Weights of a small masked image model.
Model: 1.62M parameters, 32-pixel images, norm rmsnorm, patch size [8, 8], layers 10.
Rows from block 7 of a small masked image model, named by matrix and row number. Rows with one number belong to one neuron. Each number is 500 + 40 x the weight over its row's rms, rounded and kept within 0 to 999. All counts start at 0. Numbers have three digits each.
Before each neuron's rows are labels from the 100 images, of 14848, where the neuron reaches its highest value: "strongest on" is what is common among them; "peak on" is the class under the peak. Only what is clearly more common there than usual is listed. The data: pixel-art sprites of 400 made-up characters on tiled backdrops.
# fc1: MLP up (model.blocks.7.mlp.fc1.weight, 384x128), inputs 0-63
# fc2: MLP down (model.blocks.7.mlp.fc2.weight, 128x384, transposed), outputs 0-63

strongest on: black
peak on: sprite
fc1.174:523512486512482494494432513602580486412543443515465489513480521463460489478510515434496495563458508516464510451470559536489555499563536500516512459535475587461439525528463497510568499492525508
fc2.174:566492550454477489516557438401428499564480534518558514488491502529552450508545453561472482453520531500550509526498498446504469459418502474522510477483508438509548511462515504515455472531489441

strongest on: blue; large
peak on: sprite
fc1.313:551410500478505469496450492465562449514495535450510538499504525448568510534439424517592545549533474462552471501501505518433522544483485557505548552421482505571487479539527580475494500559481433
fc2.313:539477518492542560462566515486424545492526500534572461492494573504467495453529501491490541495447487461493590511483498503509538492484515494514537509454518515461557525480486487559484446495499569

strongest on: teal
peak on: sprite
fc1.169:411453523468517482540544507495577495536509527551508471482512546490502492489494485453551461470473484495459382478455527560499530518514517507448494468545506507496464467512465504497484499562504489
fc2.169:450468400486527485464458472506515483543460515503522521480464517488533524502476523520523496576528518542470424591522552537436486497496472431519548555495468488530469403493474497499477497505506523

strongest on: blue
peak on: sprite
fc1.114:543498534549465457506471460543485524456429475531501469520479515507574536520515520488529497518521491530515345487485502522380505505574490533477519518489507442564454471526518459502496580496521510
fc2.114:512455390488443484506483533483531532532551565440455554470447476529576521518497487515470511468517533433572487420540544441526438476489455540479462437424523551495509465506465565502488528529485532

strongest on: red; brown
peak on: sprite
fc1.130:522481472493539491473512502466526474495568454527514552457510526489468558490420501504497466549538566525464548555522494423504544477493523456619477485503560498424515562422424530480505488484426476
fc2.130:546458507466527447525456486506597459495507496505521465451548451517477499513546501527521533471482499501522547438464495523476478474492458572457528513498443466582498465533544501518519507522584498

strongest on: pink
peak on: sprite
fc1.163:554496543443551495520496469497449509481517441411511451545477532471493486476487541527533486453544572552416454473547597444558562569474452549502467461546502540494485479507448479540436530463500544
fc2.163:534488484534474492552472527519535501514486506605496467491472456483559522526564469419520487488514453497499608507509395468475500427531548488480493497438492445549530521486500525384467473508546442

strongest on: green
peak on: sprite
fc1.373:535475532524516458507508518460457509493490555528518470495458495492511424443492492546462617499447520539474507450498557497510484503531514478537481407546514493537509443517539506430545561537487505
fc2.373:492560530541443527430434497541500451438483432492460534554496513570500506514470501454497456512538500519510555473477446491435566565454482508474580513451434521490505532443476553525500422463478470

strongest on: pink
peak on: sprite
fc1.359:508554567506454509499489492505416496455572418515530524512475482562513488446531535445522519384550594566456480463533458553510468505462526492519465522561489506510577506509486523477518440538520411
fc2.359:501403358533538488474483544496559532535466507482517486514479516449499469538496525557458504606483470523568515533474510464520576487505490445518525539451466569448491525614450451485473510521477563

strongest on: white; large
peak on: sprite
fc1.224:528410561496466496551494481477491531542496509539446492544582504477514550497521461527477495641462426486470521539531501470477553488490542554531551558533501547510454466528519524502601510527503449
fc2.224:511519650528450468480495491509512523511498510561550477540479475539539473499477520479503488409507478479524444469531538513595476554488505494528441422538528485537478577513519443530441543452500484

strongest on: teal
peak on: sprite
fc1.273:540488505488621510514435511470505398454529567588465441517487503470561541511483408499578437534441490492458501516528462535494494494493475473450460531478542467490509432454541504473463476489458444
fc2.273:494465519395488488458490461527551564557413458490555519512491492574458515489541550562404593511527461488531473441434485464529521491455548511557512559503457553488514559566473487513523500514533530

strongest on: black
peak on: sprite
fc1.198:488501479553499523483532470563514471488500533531551531515541497408485555533514515580510483552422438494582477538505535530526532539460444474545470548526538438538510518519533544540564465443510527
fc2.198:502478542469517490527496525452479549507502448469447465507446493564515423444501493381500485473564559499413544475458477496491499480537572561487533484486468544443492465522496470458466531510473492

strongest on: red; black
peak on: sprite
fc1.152:546529546480574475432511521533558470488548458495506534507467466465541560477530506565551526542392477533464482496529481567544458565450581490487535561470443452565503430463537452496508539529494503
fc2.152:479473472529427530585531468454460498494447515458468508457546548550490435551477534486479436483621510450571491539457544454524529459522463541463478457532536568451454561493499536521509482487527554

strongest on: purple
peak on: sprite
fc1.77:548499509449502504541490511473474512457498490550510423441525456513531562470507545480493442449457538525416477532473513513491516537428513503505486555531499487460475545439506402447511447491416456
fc2.77:509475471466456522455536492510496403471513468514497531595494480499502603489478534475451557563546558500545532500509480509545518455597479528517604508537487513519467511527480518520458485505520531

strongest on: teal
peak on: sprite
fc1.72:529528482509504427497550492550431526429496467483426552518453524518492545447520519482556478436508543537518419504478489483438562473511487556529481483465510528558516544454416461455517514507496565
fc2.72:472480615520417425446480494517482559485536567504424452550553543467482537489545536446505457458461477504522420493495586440451469476531452562474510478504493492574476487481557475493512532503468513

strongest on: black; white
peak on: sprite
fc1.7:498473528536557496459513544471458497484520487468617490503514562523516456437538532416473499533517559498554437487553477567496584573563499510479464535423482571553505503519495595501547568492485504
fc2.7:476532521488538476455438534509494459438474456527509516529495486524466540530463540516535494509459440574459623528461512510465492473516543468581480394481537460605476545519488441436508469431507523

strongest on: yellow; white
peak on: sprite
fc1.332:529501510520501501540486447511431460468489453495491474603515493492462461509515534480489518545505559502462489447543501522531505481541472501501620469500476577521433467538540436504433463512495519
fc2.332:451509510514458500483554607479526614444541524556512467455418493458501514524470509556538457433492498515478569494439545482477535503482492457530411504497542490497556485482461504440581502459498492

strongest on: white; large
peak on: sprite
fc1.125:446502461550521531509503483493461514553467520519522617529500457466472500518506472512481507542473508488514422499455522584433519470472449513564500554482485460497463552481545460588580478527505459
fc2.125:414524496523495505496454503531502504499517536618537530485529441509488572577531412488495553503492488449510510440465491561525518472529528441505491565440440497456487526470578546515546467508500448

strongest on: red; brown
peak on: sprite
fc1.11:526469399479537499482516457452507436472546443505546495460452508492477523474414445526495554555495559502463531527528490460497531486532494493487491537518521523478540582431401535439520480507490530
fc2.11:414509496512508530492557527482428542530487483475470509482513474468503506509495547466479469503467492540489412525555523485529608517484541441546491497523550539374509539462475495566533500472437555

strongest on: white
peak on: sprite
fc1.275:472517526451439517498440522485508520494503439496602484492492510503456474373491521490481501568539459559541438550484520497558536494491447587508479480498441528453497526500476476518499473470502480
fc2.275:561465511560436485495507440525523519423463469486506405489502508587503490480557568517527468555529470557507535561564491496524528503538454491444520475500502526529561459485437541502515488443530518

strongest on: teal
peak on: sprite
fc1.363:485467546446471464540498475496564508457504443597472513481442514463501458518422456503440514532554451528453548471461408552499472519514519424540563488536465495557476458517561516527495533500433523
fc2.363:520568513541561535490488521550447499541442546516530458540573505552502538468529546470595478478436557513465484501500556527460559477532518506519428512509542480464452596489438522508533460490580469

strongest on: pink; white
peak on: sprite
fc1.129:494550593565524556558540521494412615528532468534596499529460543483517426491482575558505531457447512476429563522512598477488510501525536486519548453543508558487472503504497469544450516419488567
fc2.129:549496458478479490487474475601476406483489469490461533508524480489499580468506547428418545555547503461550439490533470534526482486564487502478575529483485528474490498528563474552415487521515530

strongest on: lower left; black
peak on: sprite
fc1.0:590489484511525472444457470530486453502519455520540493548467512495601564478465569449481434527494461465481436543482437488497511462516546431512480486471517415564440589490546501490499445520468517
fc2.0:521515515503498488545533519399469545439491525490511509497553539472441490581535423519527576475502466548500547450519521525511486526535470403463521525468483572463507515478463460498503539502576482

strongest on: large; pink; orange
peak on: sprite
fc1.240:561456509564520488529461514499463504429464481453489522576476476495419522491553529510448480499502520492475575449482520478540497447446485580521534539470433508509572479507553505541538496467485480
fc2.240:573529524521585509466480516473474475483535464561427489514548468431485504524534471469527533490488492529534492477489463427489492488542486533521455498569523545488494446448556509496462495598479503

strongest on: red
peak on: sprite
fc1.158:483476549467449476523495499449468550540456536517517470431523528575495474501496467473520403491473512458509459535486457557512450558521541498506512433519497536512446469529518494450473465555521490
fc2.158:500505459462536529492500496505536485513547476446520517559547494525527505520496495499523564528550496475462573469510531442497553552572501554525486453531445396460535551492430520547587505425526445

strongest on: black; blue
peak on: sprite
fc1.183:528489408512455536498504500503569554417524495496606507533540504499537557501526455498513448484492592553478414514480602429449532460473429568535537487517517493503489497439503488476557488459477478
fc2.183:524521513460554542520464484499467431565481506484393520442436487464450449550515598551489542436526418516529555494475468534567538507518538489523469489454487519475478468574552481519470475547559520

strongest on: pink; white
peak on: sprite
fc1.117:563496514490519472491484516528491557524481404514529519535457524510475529477520553486500377430544551513517531468557540475450422530520525519530471552503463546545545517487593489517503531462485506
fc2.117:455493493427429552484446493482456445473520481511445472450473493532530533495475539582485528493483471544538496526540423487473520535439473533495575491477483564482459451478478563470516489470463466

strongest on: brown; red
peak on: sprite
fc1.42:460522447527470455505537438458491544441526532466573534505587430399514500560504476436531481510439471491499465481511535464487460536470525505495521453483490511565401478486476539507531531536546505
fc2.42:505483512435508536507568537512500418532524483476467534554472570547530469530498554541455513534510508439526572536458537462541549518580482573571501530479479379515492522492424526516565522478498474

strongest on: yellow
peak on: sprite
fc1.119:527473540469473494491498484464471468426507557525448526434544417495525523465472545479465517368489544571474406521444499591529517482502536564540461538466542501471479516469482510434507478532485489
fc2.119:501529521522508490541436456508516491557502447503482524482489542502504447519514490506542476552518457450558567501493584453476444512533539440423450423454559547428519438507518472457514553484469443

strongest on: green
peak on: sprite
fc1.376:500453512496559487528514479499459490421458597528440503473493525458569492478410493531485531455493504459496485466481505496461493497461551501522455540505543484476525502449512490482508482515417478
fc2.376:473518504493502551469521441491543495571553485514512505509473474462405468568518521484511556449529438530476530481529479458470474506497457516471392511540521558491411561575482511477509532513505523

strongest on: yellow
peak on: sprite
fc1.102:520487530481486438486449484452552468536537526496541575499513498455510504483477539495438436501524481477485507478488506514512499454453518508469439546541500520522530441566437502419452531528621469
fc2.102:518518498569458555480506493569473489490449487527511468482488504539546521522491481412533540502492451475525474468479507523523549524528477453483509494484502484549476498470549535589535505474453472

strongest on: red; purple
peak on: sprite
fc1.219:538467532460440495506515474496504446443541492507478510472586446502502516492478571456473496453463494545471410512488507599535533503524528523543474468478516501483506518504523485430467475519498470
fc2.219:482479494484534525506542554551500523485480567491516509512512456537486517488484501515438494496481519521451495457582413516519514502465463556524550528548460422532497557522474539554512459507524512

strongest on: pink; black
peak on: sprite
fc1.362:510467483518505497545536532521444566484446525514379414515465457448497469526551464510541549449461522513549485523525507457532435490555414508519543532457482517476469573447566542518541481486432534
fc2.362:490567487510512478496495449510487468474574475503477586500432495530493466495440490538453480511566537576517494569482496461456492535427557463431478467504459546516459470515495475486453474544527515

strongest on: white; large
peak on: sprite
fc1.349:495523524504538488474557544528541477436568516537482463527444456470565531505498547485581492561457520474499472525546415471498489533468567505444521499447474518572485494530554432507513538550532534
fc2.349:516504458469524595428489515529487549498530432518515448539502528485479503455525480500504505507468489563503518442553471525411504492554509539510441519468537435387447415457533512478459452561510419

strongest on: purple; red
peak on: sprite
fc1.43:480536443550495507524516535485511556512503394487478477510515524532442547570500472530499413523487523514525485461500568510489558474492501529463632457482453449438444616512552544486547538497547501
fc2.43:527514499454523513453493478550548525534553473487525534449459463535493527554541515519486497528472553494448441517473582469509484473520553446525404476491522523469510543600494433517377478503473453

strongest on: large; white
peak on: sprite
fc1.309:419482526517441497575518465488441498544437580502513490463521562519505452560488522436482490484606522426507493525440526485492549484529498496494475447546544571478498590528428549510488462441484520
fc2.309:458503440580506487501532523400536450427546481512506487430464504495494463465480491497511500534444544523578553576497457433529503502506480516528448514366541447539505487491500514495489530479458460

strongest on: large; red
peak on: sprite
fc1.25:564498506439586476545509502511557526483436488592481533461486433557571523541565500509486505433511556509557451490565500504537547597480499519557513464469501538450483481499485503452487436532549536
fc2.25:510495509572436475441497517465401513500538523480523417496521552495456430435485494480475449568518489513460581504471502476452436396545484476497478562486484502483539499482531497538502538474465414

strongest on: blue; large
peak on: sprite
fc1.82:459492528538499459482468535521565444534447519542567473480448502512509455504501492495539495485502515538453396496493520482456449491410486524547494516497461508435469510547457461478523492477546506
fc2.82:508498505495534527408526488566465563498449536506491476543518519527491431488520382531532510440524478490493528475554485493512457518461573469431473505486444467425521590547435514460472526433489569

strongest on: yellow
peak on: sprite
fc1.318:447491479547460519549545524469500526530503532475521439484508532520465462538446537449496480488601585451577466474448520474483544433540473541484480473511535527495468583518444571528463445492501499
fc2.318:528451562462507512525433431564503484493465514578457554529475497491489528448553480513507490518515450525442461518532494515489555478479515470420581492549468549507468446480524463431588542521573511

strongest on: white
peak on: sprite
fc1.207:593455462510507448533486499482464466465512502518467496527443536514477436461460517511533522473452594533478509491517533491430526517461478536560519499516464518416465550471454430511500533468512504
fc2.207:449572566473533521495533488524487572503515501456487525463568530456526437557472516430529507491518456533480454475498509448499473497528507507542454505512511541542507457589425467478501469415510493

strongest on: white; pink
peak on: sprite
fc1.206:527488480466414521536532503543403464497450554474505495602457479507466564552481506488587556506515479542531474469586485488466557516455524477491460486480456489495578543476522484448504502518533543
fc2.206:511549499521517549482500461517524512464551573509497431576546489506518514514495465445602463501505503488427507563470558530518458426541547448501531581606547482446495490472519504512531510550530546

strongest on: black
peak on: sprite
fc1.149:476467542500486519520527448493510517442449445516501446493446547503506483520463485522433449536554444545502538526482435528514486515446492419567516449499390505528474454507484576491467512421467490
fc2.149:468480457470490522470507564534499464559537548491508582527557476461474541434568510484533523442499578461519490488497569487520530486515533574456489566503590538529529498475505431518500487574535525

strongest on: green
peak on: sprite
fc1.73:562478535517542432571501483579436496487430507486464496466467468475472582494508503470562506534458492540501407497511528500461534458575552549466488539560476513525481500463435517501485516490550550
fc2.73:509489569485594489542496471551498531512558511486460487490481465507443560483500556473466491456486528508489489536544533390521529408533476480458471479513446542528543512415551530541515504464580565

strongest on: large; teal; green
peak on: sprite
fc1.243:529506515405534452531513412515498497485503504501458477474534505535451501490479487511527490512507476485493413510445539523433550504539515628517557513477528448566507465510479567506529510545497496
fc2.243:513474521469422478479475550515464507486501490425516449525459430481468509514503494468466452473472516508466366489570521491487471480503415462463496485447450517522482462521561458496473505537558518

strongest on: green; yellow
peak on: sprite
fc1.56:473560515573472560502492534499519500499520522479512488543521498496439507455439498503516570486518545481547554489463561513551473528519505500511539384572519508583485434504560469500521489458472440
fc2.56:556569576545429433548510521446544444506500513497573488518502521492476509471435503513536520473489511505557458466426516508494472462562534487463560446561464428530450460448453573474493509532509528

strongest on: yellow; large; orange
peak on: sprite
fc1.323:487429474518465516518477492414513449545530467505533466478472513475388462513455450540489531536432520484467559537515482480546475459542488485460495520551415519526483479491451546411500510524505510
fc2.323:512496399492444468498474536512553461549521550485475523497414426488470540498475517508525471483572533534558417423464494515525506528493465472499471474550538536576473463507520509486482492482465432

strongest on: black
peak on: sprite
fc1.155:572499545538470504493531472511533457428494449586504506508524472520536511495591504481486562540497522557520530403515548536526545470465503397524461488523505559520427528500523489510531474463512606
fc2.155:460536484472499485520431534477462530519493516440546440492437493522443474534424496485494463485429510464487500538488451467509515535585460554461549489491470452480555462565463454465464502511491432

strongest on: blue
peak on: sprite
fc1.146:443495479476443463529475410457483490490471566482500535428545458548515520521491494416510462468537540477501453516507548434506569454471520524508548442518458555509500617510472526471535536483433574
fc2.146:516494459523526492531527544537502458520517490490555495589506613453528505468462491536488559487470476491479545480520490485420457588539434480524459545521542491468544402523487466539435426447499444

strongest on: teal
peak on: sprite
fc1.304:553487538528486423505545492550483524472607510506434590499518512499455525477484506491533457477522550513523507500470532431466532464441502594644507414374476489511524523420452520474517509510481502
fc2.304:472461409481548499534495477476530461538426458475634455500483484493533461494495429521540516532469493478472611487474516594509475505524522431463536550578517467416479516479530503528508455514543493

strongest on: pink; white
peak on: sprite
fc1.154:527527518577475523445471527510429519456504519460527497576433503486555503453491526477435495490515490479536492498566576621519522482502467514557451527501484566556581486495502492505472521470542461
fc2.154:453517508528472530465470541442480539487406575454527509457549519487539515458519418466518466496476495438470525511553441513526497541535483555526606488523459435456551421463505503560543473517474464